A small sound classifier, trained from scratch: muon at rate 0.0078.
Rows from block 9, named by matrix and row number. Each number is 128 + 24 x the weight over its row's rms, rounded and kept within 0 to 255. All counts start at 0. Numbers have three digits each. After the name is the row's rms in percent of the matrix's.
# convs0: first depthwise width-11 conv (model.blocks.9.convs.0.weight, 192x1x11, trained with AdamW), a 11 kernel
convs0.0 054:152146158150152127112118107094090
convs0.1 107:143129122116097095105095099097106
convs0.2 115:096100100097097102107112120114112
convs0.3 105:146150134154139158152164151157152
convs0.4 132:105104104106105108106106103102097
convs0.5 077:155157148163143159112153122156111
convs0.6 057:128125157144159133165130157134172
convs0.7 078:154163154162165156139141123128122
convs0.8 054:134103104103105116138135151156177
convs0.9 078:124164133163138163122163137161132
convs0.10 080:156170147161149160141149123142132
convs0.11 076:102084129093128096142115154115141
convs0.12 136:100105105101106105104104105105104
convs0.13 130:099097110101102120104124099117093
convs0.14 098:148158152153159157159149143140145
convs0.15 085:111133107137108154122156142179157
convs0.16 106:176149157139158135152129148135154
convs0.17 095:090122092131085138095145121141130
convs0.18 100:090101105102102100097120115117115
convs0.19 042:142135151136162144170145167122149
convs0.20 053:105118123128125155134148103099072
convs0.21 120:095098101106100110105113104112106
convs0.22 078:141149132124088120088135090123098
convs0.23 104:158150149152145140143141151152172
convs0.24 061:167138151137116104107082115103123
convs0.25 061:086138094137090131095126104126115
convs0.26 121:151153154151154152154153147150151
convs0.27 122:093096089096114124112125113127100
convs0.28 063:111111107107093111094129101119090
convs0.29 048:153109101105103112100088107115112
convs0.30 078:183165157152143142135132128127130
convs0.31 055:189144165121128114120107118117130
convs0.32 083:122090126100129091122093127091124
convs0.33 131:165141166139166131160126150124145
convs0.34 097:156145154151158155156145149147152
convs0.35 113:159152154150158149155137147142158
convs0.36 118:099100105108110112110116102096094
convs0.37 090:170148150151152147145140135141167
convs0.38 078:143133143141102110089103099105094
convs0.39 201:146147149157157149151146154152159
convs0.40 128:160152158152156148154146148143149
convs0.41 062:101091110096122117144135155148164
convs0.42 031:128099097077119091129112139124133
convs0.43 063:164153151157152165154148131125129
convs0.44 090:076090099103108118118123126118122
convs0.45 061:134138136159143124154093145076128
convs0.46 104:142162146147137147147150150162165
convs0.47 103:080091093102123127131131142137148
convs0.48 078:105098104097104093107103117110123
convs0.49 049:183132133111105097094114118127122
convs0.50 094:153120128100135159104161117171113
convs0.51 091:135125149138160139152096116085096
convs0.52 126:153148154146160145153150160146152
convs0.53 137:166157154155151142146145146145154
convs0.54 048:123122096099083101089126123139123
convs0.55 073:128093110094118112122105152125174
convs0.56 131:155153151152152151152152150147156
convs0.57 125:155143161136169135168121141102129
convs0.58 149:104111106108099104098104097112106
convs0.59 091:077097095110104118118135131143145
convs0.60 117:171158159149156142147133145139149
convs0.61 088:156144152157151153128129112104084
convs0.62 108:153161142159144160139157136159141
convs0.63 029:133111083105089128128118139135169
convs0.64 124:147152159155149149150143153149160
convs0.65 122:122144097141085117086116099126112
convs0.66 108:084095092100101117127131140137141
convs0.67 076:096114100111102112101115097115095
convs0.68 093:089102100108105111104099113112111
convs0.69 065:125125108114120128143153164161177
convs0.70 053:101128118136136176142167115161118
convs0.71 117:163164157153153153145138143145143
convs0.72 068:141174134175098131112131113141112
convs0.73 047:142132146135156151184126150146150
convs0.74 091:100107099100102104099110106113109
convs0.75 079:147140144127147127150087122079103
convs0.76 063:074093113117133123123127122098098
convs0.77 064:087092110105110131129143149143164
convs0.78 139:162151145133126117111107102101083
convs0.79 051:095090102114133135127118113103084
convs0.80 066:155141154145159150157134150145165
convs0.81 035:126110109088096090094134133143139
convs0.82 138:143133130117142151155164156167159
convs0.83 123:095109098107099107104111104117102
convs0.84 092:090109102115102114106114111107089
convs0.85 142:169160160153161135153123141121132
convs0.86 081:095104093098089114106133115136118
convs0.87 109:163147155143154143154143160150149
convs0.88 116:093102101103106106110109111108101
convs0.89 067:137146155161161143157151155143148
convs0.90 062:103098130103140104147093125086119
convs0.91 078:100136106128086141090138098140106
convs0.92 066:077087108116111120131140141153143
convs0.93 166:155154152153154151151147150150154
convs0.94 078:167144160151160150158146142121136
convs0.95 032:078096101132132136118118146092114
convs0.96 037:103144118152094144089148140160139
convs0.97 028:107139124141128115161156157167163
convs0.98 085:146114157113165114169111136104105
convs0.99 065:125156120163104160100151120161140
convs0.100 124:094094098104097100111117117116117
convs0.101 098:132126135135106157075118092126102
convs0.102 130:110105104102102100101102106107109
convs0.103 051:091077122105127122128148110133096
convs0.104 040:111077107116112089121114123133157
convs0.105 091:152140154143156137157148165142160
convs0.106 122:158155151159151154149142143145157
convs0.107 056:094097112112115108131109111086102
convs0.108 158:146146153152155155156148154150154
convs0.109 077:164121149118181124142104138102123
convs0.110 092:167170159157146147143138137133141
convs0.111 097:105112100106092105092107106118116
convs0.112 088:089105106111103110103128114120088
convs0.113 061:136123133095125083141110156089112
convs0.114 068:169148159134142132145136145149172
convs0.115 081:084105104114104114110115107114093
convs0.116 129:101102101097099102107111110112109
convs0.117 076:165166162160152144142125130124112
convs0.118 056:105099123105136105118101107086100
convs0.119 049:162157165144165141155119135117142
convs0.120 097:103100101107102100095100113116125
convs0.121 108:168162158166146154138137130136134
convs0.122 109:128173124179128125140104150118148
convs0.123 135:148151156153161155158150151142140
convs0.124 133:152155158151152152153149151147149
convs0.125 116:098100098102101103104112109112111
convs0.126 171:155155152153153153151148147149155
convs0.127 124:105103104101099101100106107112109
convs0.128 070:153153159155143152146144161143155
convs0.129 096:151164153160154156154148140137136
convs0.130 097:168152160147161140155136149134145
convs0.131 131:102102100103102107104109108110099
convs0.132 091:147157168154157153160135129122110
convs0.133 088:144165154162158168141136137132134
convs0.134 081:119088125092136087131110150109149
convs0.135 060:171164167150149133141127142137146
convs0.136 108:075089097102124128131139137138136
convs0.137 105:138148148153152160152159152156146
convs0.138 118:158156144154144152140152147155162
convs0.139 115:100106102102097104100115107111104
convs0.140 062:179154138127131137125143138156170
convs0.141 139:159160149155146154140152143156151
convs0.142 080:077099102116109117114123109111099
convs0.143 095:141140138141100140091144093154093
convs0.144 113:100106100100104111101112103116098
convs0.145 092:112117111101098094110097109103102
convs0.146 136:162153149145152150155146149152155
convs0.147 112:100101101099102110101117104115102
convs0.148 068:136143124117107111125150151161184
convs0.149 189:149151153156156154153150150149150
convs0.150 111:109107104103097099098106106106115
convs0.151 085:111109115103102092106092106111109
convs0.152 083:082091102101106106130122136122145
convs0.153 056:146153132159110158112163110163116
convs0.154 050:150156149163157161157149135139124
convs0.155 037:101098105107110111114111096117089
convs0.156 183:154151154155154153152151150147150
convs0.157 124:103110101106099100099104106112110
convs0.158 068:161158156148147153154148148146146
convs0.159 142:064088109112124129130126125122129
convs0.160 125:103102103102102102101110107107106
convs0.161 076:089111092118092122105147122156133
convs0.162 182:107102101103103101102104106107113
convs0.163 074:137138142151145139155155160172153
convs0.164 142:105132121096092131117132095116083
convs0.165 111:152156148155152153155156150149145
convs0.166 081:126166111163098136099139102152114
convs0.167 143:152156148152149154149153147154154
convs0.168 205:108107103103102103102105106103102
convs0.169 114:113107112102126156129164134179137
convs0.170 098:158159160151157148150140147142151
convs0.171 122:075087101104114118122128134133141
convs0.172 099:092097103110107106109107107109103
convs0.173 047:082112108145121152155163150141135
convs0.174 083:112106103100100096114103111099106
convs0.175 086:102086111087115104132113146128152
convs0.176 049:148171160158138151128130109127094
convs0.177 113:104106104105104106100106100108102
convs0.178 073:159160143146150149161154143138157
convs0.179 092:175157152133132110115101108100112
convs0.180 020:158126106127129124172145149136174
convs0.181 192:130102096147149093099099130102142
convs0.182 115:148142144141147146157156159158162
convs0.183 070:182149152113125097127114142132157
convs0.184 089:151156157153156148156133148145158
convs0.185 069:142148153156162160161149151136139
convs0.186 099:143126152125170113175105144107136
convs0.187 095:163172142166133152129143130149139
convs0.188 105:150151156160169153156137142132141
convs0.189 049:175133145113122103103097105101132
convs0.190 084:121138121141119146113118097096071
convs0.191 090:166172159158149145139137130137136